python train.py --model="model that answers yes/no questions on an image's attributes" --dataset="dead-leaves pictures: piles of overlapping shapes" --encoder_parallel_block=true --encoder_patch_size=[6, 6] --residual_init="none" --beta2=0.99 --beta1=0.95 --eps=1e-08 --batch_size=256 --warmup_steps=880 --weight_decay=0.1
Rows from block 2 of the image encoder, named by matrix and row number. Rows with one number belong to one neuron. Each number is 500 + 50 x the weight over its row's rms, rounded and kept within 0 to 999. All counts start at 0. Numbers have three digits each. After the name is the row's rms in percent of the matrix's.
# fc1: MLP up (encoder.blocks.2.mlp.fc1.weight, 256x128), inputs 0-127
# fc2: MLP down (encoder.blocks.2.mlp.fc2.weight, 128x256, transposed), outputs 0-127
fc1.31 103:516548502539494553539542424511597490461526596457489517530541543521467590535493520608496468403582469420568536435542444487553467549555555452507502531521484629483486543534564443535491478509434518517568432455508525482424450467488551527539588480423462499511468573560499544500505515646568441480570548521578518469503574564538504549551580487560544518609539457561513551437546453471450500465477
fc2.31 111:488521498511519553450471474517509551490483501501490534456465572449435478574529488503461486454456454512634389444495546508526481478491497474459476494426422498555523490506460539512486504394591389574531413539428524493525489503455428546492631500545459517492465504480520500409506412441479565459532392506466519511494544552519422573462519451444526536442461483479540473535620575532531676443478
fc1.32 121:561529526458516518504498517544425425404497485392481498455511552593512554519450542522488577460563437536484535519546540551383418413569486399498560528472556455509460493466533560468510484492463463471509630521410519435425612514498516470526503506476449425500502453557471569482516512529512515463491531513613545560540493494530553431521504500543529577418386447465439555462595519567443520526546
fc2.32 102:486577517504509439480487495446386551515475510439490524482495425494438552497490496529486530626439457469506464504559528489504493539537453463457488533512516557544441523453474489509566433424494498529514467381462572470538466605594444494466508513544498472522518423529571522474470451541438467516544361464447527560484519431539607514585506507408495551403517580490444533550469488643440425529587
fc1.33 093:604567554511557514527542507523586517527472580622588490517554473560555525540460462475446502475530564511521536557503597388441533467580559530437491535509502514541562556512462595593519567506559493600544524511489503482525460493583578410551519483523494567507482527564551529574498489413459518484512485515553520513580501531463542613535562516530472430499526550483423561484565570508605516487563
fc2.33 098:572547415519525526519470503618495531609580494498521552488564419497499587560477563549522488489470517521492424504538510465537483440476423517548495507461484404415444550513505510508383450637464507598592585495536528574441535455524457552507537525571537513570549432488560509457493495561470425520468541473455534510490518437479471460474525462486475449463564472531541450511677467558476501455504
fc1.34 107:624473514576483569478461486503559543520415520491474502612467490469458518469543452436513523451496502547526454470424516453527535488507428464529483455516530482493480453492545530627404377495534466511485520522533386480641514521374457536484528503413518499532467501439424481540483501503558389464534486434595423516404525472546540437530486448543472508528512533492463449576617528448505469481522
fc2.34 094:529469494430492494513478446549518484494552478469388468560507575485510542419470528545576496443484582603467523520550427478445523519401462468520571507426564598491533531474561540492520536418571448489452575488609522476454468446506460517536486582518512450455466524462440479557464539402429450446500501568591466437656475588410511542541557551505472512490468481525463516392509498496472445471496
fc1.35 100:492431492535532450462464436530504472466481491416448538485539513613517491479476416509488452517434486443489421466542472553407477494498499492562473534552451496527531515598539489454448478556587475489517472409552548610511539416425570479470514521519481390582515461541519476592534500649495515498507470553485370576413527474459594531467460526507561485401511473563489459514526527390465472500451
fc2.35 101:518605534489576453607496511457485488507444463522539516535532540534515419580510486485558530537590550494473465374508488479531592577475497477510566570512511535491518475523472488424596511456437423560628524532460488438526491449477525537508499508504528494475494519599519537387562405433477425560539544456516506578489416463501421536558499597460473556417428459486493482478515510368485557482503
fc1.36 093:459601492572533462532474508455452398382501503487557442498485454511551441519451418517511528459476489470454490532441450485534567494507418558567499464464478472640452444387487491522568473568526449534514496547475493500476552598513486414454461443439551446512455498526363504472377560504487500540498502582527514457505524500488488473486429553419590450547597482445553554552514567500444465506545
fc2.36 121:477508449518500513534497533506481440468500537482433442491584536452488500532512503556463522465498518540530530528521531509449457487549539617478564556515433495435475527504530540456522491496530444479515519506487494458447565494468424558469587483539621459563480491465473375432580456600476469439645420536602461427413437573472509447555436530509496521531458404421483457512512621552586589502484
fc1.37 112:455408508524448426541516483547573433461544483420456534472520505502564516519508488561503438492493492577457560560534553526495447545622507472521572432514570552670431484544559465542557428493587473458557535536548563489513517526603504421462500529549524425472568527451440517397540493492518458482456572519498500490510596541492506526432413450564506534453481563453525561495460480572492539568424
fc2.37 108:568466482518447527498543545505624496502514535546509579394476526562511491489501474579532512432485441524519471516478462392461588610448504550452487462494593414550567432494413528539490469598518509458493498574566448509533488490481426475494502578531427532429558498464460371526422615465455556413503555448491457573504509488540513487458498573488402482493486483538478444515452494432519432516573
fc1.38 093:476437482459494541500538494464522589569518451395462611565498557509521486406508536612485482492470476487496510580432495399573399509542503524485490469497479449496463418488504569509618492487464574459496472430472635521435455441433466491544511479456412536522512493372494552512456544520550466479492423586501541522519515533593537425455473465598520437566520531523586496504512456554483466543518
fc2.38 109:447407420499543514524609518481482557484469560476437439431436450469483507450610503525508503533472462503510510442424478471543471451513507582552479529471556447459529439405481576552422408470465583504519502498508553624506532549589553496522554485457494511502522467462468539452526545426566415548535498440487488527502518565500471444507527431559536454569596484500600554409485456504573434606563
fc1.42 100:492528449435537401497560499497526553579432568563506479498518493419504504479518426480555444437505517449414504450479543448453532497464565476532467529436533557499446479448459482463450581530569492482494428521629440485413448444567545545497437552525527448464578443557473535484500491469527504579435448551574544454567443480504476552441363493559505535577517551414498541463575482480433393560541
fc2.42 110:446486472432474501506485499410390560401547558518457475526506407499491529546568474622548481336534509502511432509534471449473478522601598472516498500534432463436444494501527490455505471592457469479506477469432546527458530379465497437504535515530415562530466468485463481551528473471500475430488512478523546536540581496449425566418624502467460440524563553519527564451509468564453450552460
fc1.43 084:507536468413512441502444406458612500514391589446497525493490587592466540643497612487474545569466374517484407489575517602517475443448494514491489515515485506534545461487449468429590501503440452485437507509424505460438542502524494548522458444533425475546546503438494491404544503544497522564460472477526502479607512506439486510500459547581504533514523480556486571437538559466520500579556
fc2.43 104:479468510459406557559456482482407525568425586483475525562487506489487529552391482487437618514471578520478470524432540452487462391534478522575399459525507500443550515546533605469393496516517506483559455446485482472464571482489419420501453442461452544482443520510440503594467411518566534515488468541649598477604538480514453544471518553547540530494479507496450501510469518579472505530473
fc1.45 090:547495530598492393518458495533412553554462500492552570503479439471445464545413463454467430440508388563540416405448366446442458576442547524490561453456524510496541473502415536508543441501457454470543449520490451509506485518531438439500378509504485542494479526579472487421510552607485510428620546456527520519548496533509501521517485560432503563401446500502476457507441523560492520432478
fc2.45 092:533539534481459498468490488476468525562544488614483495544596513588485410420478556487478560418512461532505573533498551599522479561367540538554391457453508464527459495490429594521557411471603503407540441536459498469625470563534494532535470524449511534510490594439486442516517441510471405516528479489423474495568524569472487490516541522448537557503624475531485500493443459486504519585477
fc1.46 092:435461571501494458474511490522496433541497580476488457466504525566532397519524564544495521582577514535465471441522507518585556430516463504480428535569528454448487489498512509627491514516435439505510509562439505487501554429499621461468487349406613593485525543593444488491536469525516454476442518547495454505425487461525402473434481479466545442572503416417533563477446490467471524595539
fc2.46 098:502459466525561526434479474597533451559476468481606495474584441568583511441478443522486483535561537524472577504496599518486429494525478521530506440467474387452438506517476475543526457430512570475457425390571452487461394489458489425532441444545446527488474506497493522621536451488555436413436534482528509505491563574426572387545444445554498531489524452445431454551477535587488509453491
fc1.47 113:414473513532489467620535426519468477464462492567376415487524570561518580513499466536582515601479418520519559485493563493489520457519488497454454533497543524510457488543525454558565494495580489575524517604445448511557577570535442517470458556457511380424522489431561477491528448588491485543550471499475501541543481449520454504432596474430469470612570467498416380468498497482444506468485
fc2.47 094:498522526464463445421563524512518464565489514499427478474472521575520609525473499450513530445484541469458561413468478532534591457460492437538519525484478454544433448455545491486592549499507493444507530569503561396550516505444495467537535429450527429509543451486407518496465464431525435514422453516452518496473508424470440379434512505417586442570564547514421438398511428436583578523605
fc1.48 092:557489388447526582472517415499442530502533498328513558456445548570527562499509539552498505467624548566516468503483438527475475392487497375539457533514535522552518466513431578556547437561534510539484593502495466508480535509445451539426461499489424517542471532531542510433453505502572526466558442507514484520484371527556422589453546495529457514498536498411577509554455516498541458491569
fc2.48 106:514529492387497517529480427514540544454555543476577487590560517503521546508400478457542586523532535515415482450543460558432429497484539497512594528512505479500463531474470541455474444445655540458536438548497470426553568424452461467466502439429519446510428525451576463512548486516492571436549431569506430470393424516464587492510550514596567501521453567502425528432456495515442430480508
fc1.50 107:401520408508573525428516571426525564505483545546504476460464483532551502506506498585513555543495477516579411478509459451548450465514484523399472523461451509503583510466440509415490490616491578540418521543565485472454494478578509487513544490465556491506505572596541445358530588483465544600427532487436520527567489547563532479400477582463460506476591475508492533493434491557457565451430
fc2.50 091:527407536454504545503473552492530551496519457518473490542556493483453532421458492420498481501495478510522489528559589474483496529514530402485495541437452452461463519593431468479523458381491450402464417453624551464475426427474491550516415512557463531578561570470569455527525446449487542528558426490535438572571511558554534566531544449565522532554403418415491447485518525525368488448517
fc1.53 101:422532571523572486434540470535423469488498460412515559525558556508487613470458463539384567504500490470537570507518465561491487552437585531485552454424558516497528486451531543507527544519482529609544625582425500467470510436468489483477550548459390453423600476580546493445478534481529484552526539549503535502553435553536487448529448561543371542547489469526527483551599476525512562482552
fc2.53 091:515543470466444515423487454522499506547567506526497544498533381414504499496535502525489445548513578524439490527479518524591529488488498516407492385477502479488435587548579491489471421414611516422384473402572438440413551554556503488395468638475497485501514414486510512480518521455449471464443542422541441426547484470531479528510512494420477529487505604488508445497527589495529543558522
fc1.56 090:524546543595568509539534518438569531520467483528529473490508456563578478553533578491516603595436443480487365480536549566488406554494509480607545529480546494423541467521557494570500616428635473584508575415493531550471473515530466518519467505557491435533536535497504506415457464456517492526461536648463505559485484525534562564511469496484523527408523487440521495452560478461519575515506
fc2.56 092:532552471497539468492493597522609425463570501613546483474524517527552513475433489540456469495570456454527460482467528570503526478476462528442522374466461479535600473581553517531602529565396462578482472513609640501437458511516475484535468542605454525515437498530496517458482488494458529491529587521472467644440452543516492538515480485462572476496523523503506486641508471519437451514540
fc1.57 090:467591409534441470509562473555471521592544497491491546514493496501467491507486434591470443481488485498440485473449430512488406464543456475482521567411537447522493606539546547574610476469535454559498395552544430466499497475538485451458561512522483469445460449547523496608498446522420611541428558519479506554526595498517437530502458522524552581519550418553569614574477497547539526474593
fc2.57 084:601515436486506505478534469490545429587482503494546513503453589505515502461521519461499498463461510564473481422458446470521475489588527425472462523490549397511425569457552481552566494530574427434470451472440577428533557490445603416521535521551462456434583547445445482518570449504471460425511461545446546612558523448507453449476472366489521471494580558505569501534393506442541523475584
fc1.59 116:480468514464509549491496519406426618482519477524566435619563571577599500479454510639434548533435535454526520462576501470489451515460468497483560461480468487498544481509536484514510446609459420580422482533525536515557447509421488517465413575596514546595490424543445445522491464438496480441527582472527565469433454512533509459461518579504493484517540450526487503460532444515557551560602
fc2.59 124:523391445542477489504520572521578560468561583494433500519514419540475535565451584435459552505449427414490600550569583417542552489520521538485461579525514469538503473416440487588504483564559511444481499543452536527418483438509541552504471430515426480546657514556558389483576497472487565486517488448485543474423484489493505526488571448538449446563522469479520535439501519511460451527583
fc1.61 101:556543579507555494589455490452495495536516510536563455423471477456502569457620506477550646474564523535547516599459467449564489552458512481430483450487554484527416525463482499471528467581436481460498515524484510593568443449549460442474459576492522457513382525492529485517466524442526440492450483588583540546453524468606453508487430504452540453462449603522452432531461544552423487394507
fc2.61 094:456478501560498463453462414591472516522589536483479505489482577457504477515596586469525580482557570547541460571515623549537314551539428569593506476511416470454549465514484468531537503483526507516651515533457511479450500517503504493541446517514523476435464530594538499418569524414521554459508540416452519446494459588534525538488499496504460453467533533537464452565493521459523497535592
fc1.64 088:548623491445492536542400498538423519532561427602560535525454495433497489434490562586516430460525387504478555526469494439441510514513500482439564552447586600585512491496631464503472500497493540460429503447495520491446549484558467517492520517522517480407487531398499448462537583575552487488476539482578575450505460466533523518486474522508573520507526564649550450495499534519455554520579
fc2.64 099:559501505519606535457502541486501507502536530503579603584501490602645529511438496501517518487521530461547419578464561465555478497473460471495473623488530420520508606455518497480532505500518521472436463443462590481530519476462560426416481557521504471486453468483537486494554581615486519464527495579519433556512506539433470404480555493396542494594433452422470497477470499468547515535369
fc1.66 100:455444453478458456575547503539455520550543568473564498584501464549466558479450520528426513514532501485473524474436488469473451444520454474522538521607549581455426490399483407527543383621578524504487520461489531520478451557407495507493516627482458523478495508405554516534570504512523548443606494504457490492431575448552469482540514505498549402572540608425554492498567565556550561515474
fc2.66 100:436555546462447520515453531523536519509397374454576510513536525549452491518447403439519494440485485507398494432464486468533548409502529505495555531567419445494490428481519478540455530505535397471435505540495525413561519512632542562503507571473422439532500509462443567450496409427427434508538535480527510485413509491472520607487427528436542494501489533547503550541400504469392560467457
fc1.67 134:414512510566463464457559516449532540505510531480611529436463590510414567402427476548481551519532516529513546511527444607485486487449482529460517578563579500528501519540527430501511529489455504677556490483534471514373596561491479465453535499518436498465507508509475512534548400565505480473478485458579514516550491524452554505421495559606496468427448499498571475473391462519462546425577
fc2.67 096:504450506514512562565575531547606514450519476526479561523526450565506522506475597492539394497456576544546506501479605406570450483456394468451521533448418583484513467609534546474410525465462466449535508484538517408441376492499457499463525460492530497513515567451621545559544461504515516550468498467555364502584474484547487515526522450541481526571504510529508448539551444605516485438506
fc1.69 093:512548533459462494457442542567420341485497536444503494475478432535421535526535472492529511578467497394511528510471393582483484537491544518488483555581526410567528489491435484437441526531586540537518495480456489392452474481483441510426452488490517402482578455490438527494442544458500534530410455417557501439507515506467437540476405492478619493506536486506459476465609412445539532412536
fc2.69 110:426479414468476460601485525511511486474450425483459515574459498449481426520520533509428474453545552517504513465530521444493398551541499575393517544494529570493492468487517441577537671587520437483419404491466600540519574563590535433537423585493560548425508503408574456483498478476554491520470451554442525544465481439444499443453479535568524471495513506524522535533532552564442502503559
fc1.70 084:528521399495457472517542400522589375505545621504472465505554521520493417466486407450450462469452514522495461491517481544475495391524444419572453528518488498505533430564544586531469574484484410515484532538486546505514516456532461498525438544516597403543516536526407508510519463455623519503500596519489469461388440467522469544415470464569436487545504420566514499427528441559470475545498
fc2.70 092:592481526508555446464527490548494557484407581454490509617474542440505535460477467515521495598398461547551443491597495435436443580524543579428440498508419475492553480494519476581496586400471458480425419493512558493555538472471526463499565468523420409542519557526585519546457513543533462510468520541571571600584517539470525529492569478464549485587520585498515504541446549425494517468535